Rows from block 7 of the decoder, named by matrix and row number. Each number is 50 + 12 x the weight over its row's rms, rounded and kept within 0 to 99. All counts start at 0. After the name is the row's rms in percent of the matrix's.
# conv: 3x3 conv (decoder.decb.1.2.conv.weight, 96x96x3x3), inputs 65-69, a 3x3 kernel for each
conv.15 086:41 48 25 56 50 64 41 51 58 50 24 40 52 33 40 50 49 64 47 63 42 30 49 41 78 60 67 55 54 50 65 61 41 42 53 52 51 69 62 50 38 46 58 50 46
conv.16 084:59 53 78 57 42 68 29 47 68 50 72 32 62 52 60 18 53 56 37 37 43 41 48 40 55 60 44 40 74 58 41 46 48 40 53 46 30 52 39 42 65 49 47 59 51
conv.17 089:61 61 63 49 31 75 58 54 51 53 78 47 63 39 47 67 58 44 57 51 52 52 74 42 45 58 42 62 44 43 59 54 46 52 38 51 48 46 54 66 53 31 42 45 40
conv.18 109:41 27 60 10 39 53 30 44 73 58 50 59 60 54 35 31 49 31 59 51 46 65 53 60 28 57 44 56 45 38 47 67 59 65 27 46 53 53 48 58 49 43 49 32 61
conv.19 103:55 80 22 44 54 32 52 64 44 45 56 63 46 54 51 56 55 54 56 51 65 46 49 49 37 53 53 38 39 57 40 50 48 63 53 61 35 75 34 39 52 40 43 63 53
conv.20 112:47 44 48 44 52 50 60 52 52 47 41 57 38 47 39 40 55 47 41 44 51 31 55 49 42 42 56 39 39 55 58 62 44 39 56 49 33 49 48 46 48 55 47 45 45
conv.21 097:59 22 57 52 54 72 65 39 39 51 46 68 57 59 69 58 57 49 64 58 70 32 67 46 37 48 55 48 38 58 61 49 64 52 38 37 51 36 69 47 63 24 34 54 58
conv.22 114:57 55 52 40 31 47 67 52 70 34 47 56 68 27 39 28 43 49 62 54 77 57 42 30 59 51 66 45 65 55 57 69 44 43 53 42 57 58 43 49 49 42 42 52 51
conv.23 096:25 68 61 36 50 81 63 41 54 27 35 51 26 43 46 51 30 48 55 70 33 71 65 55 51 60 40 55 60 37 44 49 73 53 35 41 58 44 40 57 63 33 40 66 52
conv.24 112:21 56 47 33 61 23 45 49 44 54 64 37 54 42 40 28 42 69 71 53 41 35 33 56 37 48 51 45 47 41 53 64 44 37 50 63 46 43 51 52 35 54 43 42 42
conv.25 082:19 59 50 53 50 49 26 32 38 60 60 52 75 20 50 52 30 51 55 68 46 48 44 59 46 51 64 48 52 61 56 48 57 41 56 47 65 42 59 43 32 50 40 45 58
conv.26 093:34 56 42 44 59 48 41 59 63 61 35 43 63 49 42 39 41 56 60 28 70 43 59 58 58 46 36 32 54 48 52 33 34 34 50 49 65 55 53 53 40 69 48 33 38
conv.27 107:51 27 41 41 57 57 51 52 46 66 61 51 48 44 37 66 45 65 67 38 44 57 36 66 36 61 52 47 79 45 46 50 50 47 54 50 55 51 58 51 55 38 56 41 50
conv.28 097:57 25 58 67 63 41 51 50 44 50 49 63 39 58 32 29 45 34 60 59 41 37 59 29 33 33 48 56 43 59 72 62 52 43 49 49 44 60 54 56 61 51 42 53 45
conv.29 090:61 33 68 54 33 70 48 55 50 62 33 31 32 45 54 48 53 34 52 48 31 49 68 47 38 59 43 52 43 34 46 54 55 56 58 40 45 41 58 30 59 44 59 63 45
conv.30 098:50 53 34 56 58 42 34 44 70 46 46 36 53 50 69 46 46 61 65 51 53 37 27 47 40 39 46 57 38 53 49 56 38 55 50 49 37 42 50 51 46 58 36 52 54
conv.31 085:50 71 50 60 52 29 43 40 50 43 55 54 48 47 52 44 70 58 28 54 43 38 45 43 41 44 50 52 45 49 54 48 39 41 39 53 28 55 43 41 42 63 55 56 58
conv.32 088:24 37 20 67 42 54 28 35 32 41 35 46 52 48 58 65 58 55 37 47 57 37 49 57 39 54 61 60 46 52 58 42 52 58 45 43 57 51 56 49 49 47 55 47 57
conv.33 085:33 55 46 30 63 39 56 36 54 33 59 61 38 60 35 44 47 58 58 55 50 48 69 52 65 43 47 38 36 53 50 36 53 52 49 79 40 50 54 37 56 46 45 43 49
conv.34 088:45 47 34 36 65 50 86 58 43 38 62 57 40 35 83 36 42 47 12 36 43 47 48 65 31 43 59 46 47 32 44 63 38 40 35 38 33 46 62 50 46 45 59 46 45
conv.35 094:38 38 50 41 52 52 66 45 43 42 46 52 63 47 42 48 54 59 34 37 33 46 55 33 55 47 43 48 45 41 56 40 47 33 55 59 40 60 50 33 47 62 56 56 49
conv.36 123:28 72 62 48 59 56 49 51 29 64 48 28 56 36 69 61 33 59 58 67 50 49 34 53 44 67 52 55 37 59 60 31 57 61 37 65 44 43 47 38 56 44 48 57 51
conv.37 105:61 73 48 31 66 53 51 53 37 64 55 44 69 52 42 69 03 43 42 53 54 57 58 60 56 55 40 48 45 42 30 51 57 48 43 45 51 46 49 42 61 37 49 50 41
conv.38 109:61 55 37 71 65 49 47 32 56 56 51 45 50 63 59 38 47 65 55 44 59 49 35 48 62 33 40 65 46 37 58 46 44 32 47 48 48 39 57 53 39 48 60 36 46
conv.39 102:54 44 31 78 65 55 62 60 24 60 53 38 51 59 56 38 58 57 77 48 47 36 46 47 40 62 44 57 55 50 46 61 54 53 50 54 47 49 34 38 45 36 41 45 37
conv.40 084:58 50 24 48 55 67 61 30 53 42 73 45 33 36 73 30 66 64 56 74 46 63 49 39 47 36 30 46 42 54 70 41 48 52 42 50 49 47 27 63 48 61 46 54 56
conv.41 105:52 64 63 34 58 51 78 51 43 57 47 57 59 49 44 47 47 50 62 45 67 40 56 52 25 49 55 64 56 50 41 60 46 53 49 52 48 54 63 46 57 27 50 45 49
conv.42 097:55 18 51 64 45 52 44 54 48 48 72 52 39 19 51 49 60 38 37 46 52 57 59 51 53 63 59 44 66 38 37 53 56 53 52 55 53 37 49 40 60 45 49 41 47
conv.43 083:47 47 32 65 61 57 51 63 44 61 60 59 65 42 47 57 82 69 65 22 68 33 63 56 43 51 29 47 43 63 37 63 37 51 41 51 52 59 41 55 46 46 56 44 50
conv.44 108:38 30 53 58 37 47 46 50 50 50 38 47 60 59 45 51 58 52 37 97 55 43 24 58 41 39 62 55 46 53 37 58 37 60 57 36 40 60 37 52 44 43 44 45 59
conv.45 082:72 57 65 54 48 46 53 70 43 53 65 49 33 30 61 40 33 38 57 44 30 56 69 57 54 63 41 52 52 61 52 43 52 34 37 49 51 52 47 33 48 53 39 45 52
conv.46 098:54 60 48 63 61 39 34 39 52 46 54 44 36 41 62 63 59 58 53 62 63 71 42 63 53 56 39 44 55 43 38 54 51 48 37 44 61 39 43 42 53 52 25 38 55
conv.47 090:56 58 58 67 23 46 70 50 50 72 49 35 71 65 65 62 66 57 57 47 34 35 55 46 39 60 57 39 50 33 49 49 47 42 27 45 56 41 67 52 53 57 38 48 52
conv.48 108:63 56 46 67 56 22 43 44 48 46 45 31 60 81 41 42 49 60 54 51 51 59 46 43 31 46 55 47 56 60 53 41 42 43 48 41 38 66 72 52 40 39 49 49 47
conv.49 104:41 53 45 47 64 64 67 56 53 53 37 35 56 46 42 39 77 38 54 22 41 57 58 50 50 49 38 50 50 48 64 60 50 63 44 51 28 63 30 43 61 61 44 45 40
conv.50 093:42 61 45 39 59 40 55 43 46 46 50 40 72 55 48 22 54 55 26 43 59 47 49 49 42 44 39 40 33 44 61 39 46 52 45 41 41 50 47 44 44 59 52 45 44
conv.51 092:40 41 53 41 22 77 66 72 58 42 54 67 36 34 32 49 60 28 53 49 57 36 71 61 35 48 70 53 63 47 67 55 38 57 56 54 47 39 52 40 46 66 47 43 60
conv.52 106:31 51 72 68 50 67 46 56 51 54 59 63 57 50 49 55 41 25 38 99 31 53 40 44 25 56 50 60 63 45 52 59 50 44 61 45 42 54 44 43 56 44 44 47 38
conv.53 125:43 52 44 36 18 53 45 34 52 34 37 46 33 37 47 40 47 30 42 45 46 57 58 43 51 64 34 46 48 58 45 33 62 52 45 72 51 21 57 50 33 68 52 45 58
conv.54 083:76 52 53 46 82 27 37 70 46 54 46 48 47 63 61 31 48 52 76 41 63 47 59 63 35 67 54 32 52 58 55 35 54 60 48 72 46 45 48 52 46 55 48 32 49
conv.55 099:61 59 50 37 39 53 44 43 47 57 49 36 41 44 54 53 54 72 45 61 59 68 36 67 30 42 52 50 45 40 42 53 34 43 40 76 43 47 49 46 45 54 58 59 40
conv.56 090:50 52 26 42 48 67 37 48 59 57 63 55 49 47 39 44 61 35 63 40 39 52 42 57 51 52 29 45 52 44 51 56 35 57 57 54 41 59 48 37 57 48 49 57 58
conv.57 101:45 55 51 51 74 52 42 52 48 50 34 55 63 33 47 43 56 82 50 45 74 55 48 44 59 42 49 47 58 43 47 61 42 53 43 32 40 37 46 46 41 48 48 44 39
conv.58 107:37 35 40 64 42 48 51 50 53 42 33 41 51 42 40 52 35 63 48 58 48 60 42 55 55 29 46 36 59 54 58 52 48 43 56 37 52 52 54 52 48 61 39 58 50
conv.59 081:38 52 69 67 31 59 56 51 69 56 63 49 72 61 64 66 65 54 45 52 53 44 43 50 54 39 36 37 47 47 41 75 27 68 62 33 46 48 57 66 26 34 47 49 53
conv.60 106:23 75 23 54 42 35 44 28 47 28 56 54 40 42 42 69 56 44 58 47 50 61 48 37 34 53 44 38 54 40 47 49 42 53 55 44 40 60 53 58 52 54 39 46 49
conv.61 112:29 26 90 36 44 81 47 50 54 66 43 12 68 46 48 81 47 30 65 59 65 60 36 54 50 54 57 41 56 43 52 45 42 39 47 45 61 40 57 50 44 37 49 42 56
conv.62 086:58 44 54 63 73 21 37 61 51 63 70 34 45 21 61 41 56 56 44 38 58 63 52 41 50 40 62 48 54 63 34 51 60 49 52 50 60 53 65 41 61 45 44 68 45
conv.63 083:26 59 51 58 51 55 52 50 63 53 40 58 58 56 65 63 63 66 64 49 64 54 51 73 41 51 54 52 46 60 40 45 48 56 36 49 58 29 62 53 40 43 58 33 61
conv.64 097:52 54 40 36 57 67 53 47 45 50 56 76 60 30 49 53 67 68 50 48 37 58 53 45 34 60 43 47 31 55 48 70 63 38 60 56 46 79 48 57 26 61 62 33 49
conv.65 097:49 52 47 37 48 47 48 52 30 60 55 60 48 60 50 43 50 34 67 40 54 43 47 56 45 50 43 48 64 50 53 50 41 45 73 51 56 56 35 54 41 78 49 60 46
conv.66 089:52 55 41 79 51 46 59 85 67 56 45 41 54 39 55 45 54 68 40 71 56 55 47 56 63 68 53 41 36 50 60 50 55 59 60 48 38 42 48 39 61 40 32 82 40
conv.67 098:41 44 51 51 31 58 78 35 51 58 57 85 21 27 50 48 73 32 40 49 39 66 56 48 41 77 69 46 62 62 60 51 44 55 42 64 53 59 49 37 43 59 63 40 55
conv.68 107:64 52 48 65 47 48 45 48 31 39 32 49 30 41 46 38 63 39 46 97 32 41 53 47 40 51 46 49 47 40 55 47 37 52 42 50 60 58 53 47 45 54 45 54 52
conv.69 103:39 33 73 57 46 49 36 56 46 64 30 31 48 41 42 61 63 45 88 72 56 43 45 53 51 67 58 53 50 42 44 27 57 41 51 48 49 60 43 48 63 36 36 37 56
conv.70 087:39 59 48 59 40 57 45 54 34 42 53 52 47 69 59 58 41 61 34 41 51 59 62 54 45 52 48 62 48 68 61 52 58 46 51 40 34 57 44 54 54 51 50 67 49
conv.71 095:50 61 17 81 51 59 36 17 51 56 57 47 49 43 77 61 41 64 50 58 38 40 32 52 50 53 65 64 63 57 57 56 36 50 45 48 66 51 52 64 36 51 35 50 64
conv.72 117:39 47 36 66 63 46 44 24 46 64 57 56 57 30 57 48 42 55 42 45 59 52 42 57 57 36 39 31 60 61 58 40 50 50 44 56 60 62 36 65 34 56 44 47 44
conv.73 105:56 48 55 35 51 87 38 29 55 65 43 44 31 64 57 65 48 36 55 42 61 24 65 70 68 51 65 24 59 37 49 49 35 41 56 66 39 46 50 34 46 61 61 64 41
conv.74 106:20 41 66 42 76 38 34 58 46 39 67 41 74 51 54 63 60 29 58 47 47 59 28 54 49 60 48 56 46 58 42 70 29 51 44 58 41 53 49 53 53 32 44 38 56
conv.75 108:55 44 53 35 34 64 39 56 39 59 63 59 37 38 48 45 41 24 81 52 41 55 18 31 40 48 41 37 62 49 57 76 47 59 35 36 50 60 53 39 46 27 52 49 60
conv.76 112:24 36 24 34 30 89 46 51 52 54 53 32 32 49 59 44 73 50 40 40 70 46 63 60 51 58 45 39 50 46 40 53 62 48 51 39 48 54 41 46 48 64 39 47 51
conv.77 123:46 65 35 60 50 50 52 50 52 61 39 57 45 50 53 53 40 62 56 45 72 49 50 41 53 52 48 54 46 53 69 34 57 57 39 59 37 63 42 68 34 57 38 60 39
conv.78 115:55 65 67 47 51 40 54 45 41 50 36 35 63 54 51 46 46 57 31 41 57 57 49 68 44 57 54 32 37 35 51 57 43 47 52 47 46 30 39 47 35 62 69 53 59
conv.79 089:59 51 34 46 26 65 50 57 54 64 53 21 67 61 44 50 53 48 40 53 44 42 61 77 39 59 49 54 47 51 39 47 42 51 48 49 40 50 39 57 55 54 55 42 60
conv.80 131:45 56 54 65 44 66 74 41 60 34 51 39 57 54 48 67 67 63 51 74 78 43 73 66 47 54 40 59 30 44 45 38 41 50 37 46 39 69 44 38 56 51 57 49 42
conv.81 102:51 47 40 43 56 50 51 40 48 40 56 42 40 42 56 45 54 61 37 36 34 32 52 46 47 64 52 60 39 64 46 43 53 52 36 56 52 55 49 41 34 65 70 52 47
conv.82 101:39 34 41 57 37 28 45 51 46 61 88 55 12 57 47 45 62 47 32 49 49 41 40 36 70 38 29 52 48 54 43 39 62 46 57 38 45 43 63 44 40 61 37 63 44
conv.83 099:28 51 41 21 72 35 46 63 64 46 62 52 45 53 31 52 49 67 45 52 37 57 39 38 53 32 43 61 33 46 59 43 59 68 61 51 54 56 63 29 57 38 29 54 42
conv.84 080:51 40 55 34 76 63 55 48 56 69 37 47 73 61 50 53 35 58 34 59 52 50 39 60 54 36 53 59 42 70 46 46 38 55 42 52 49 53 37 50 46 65 57 45 44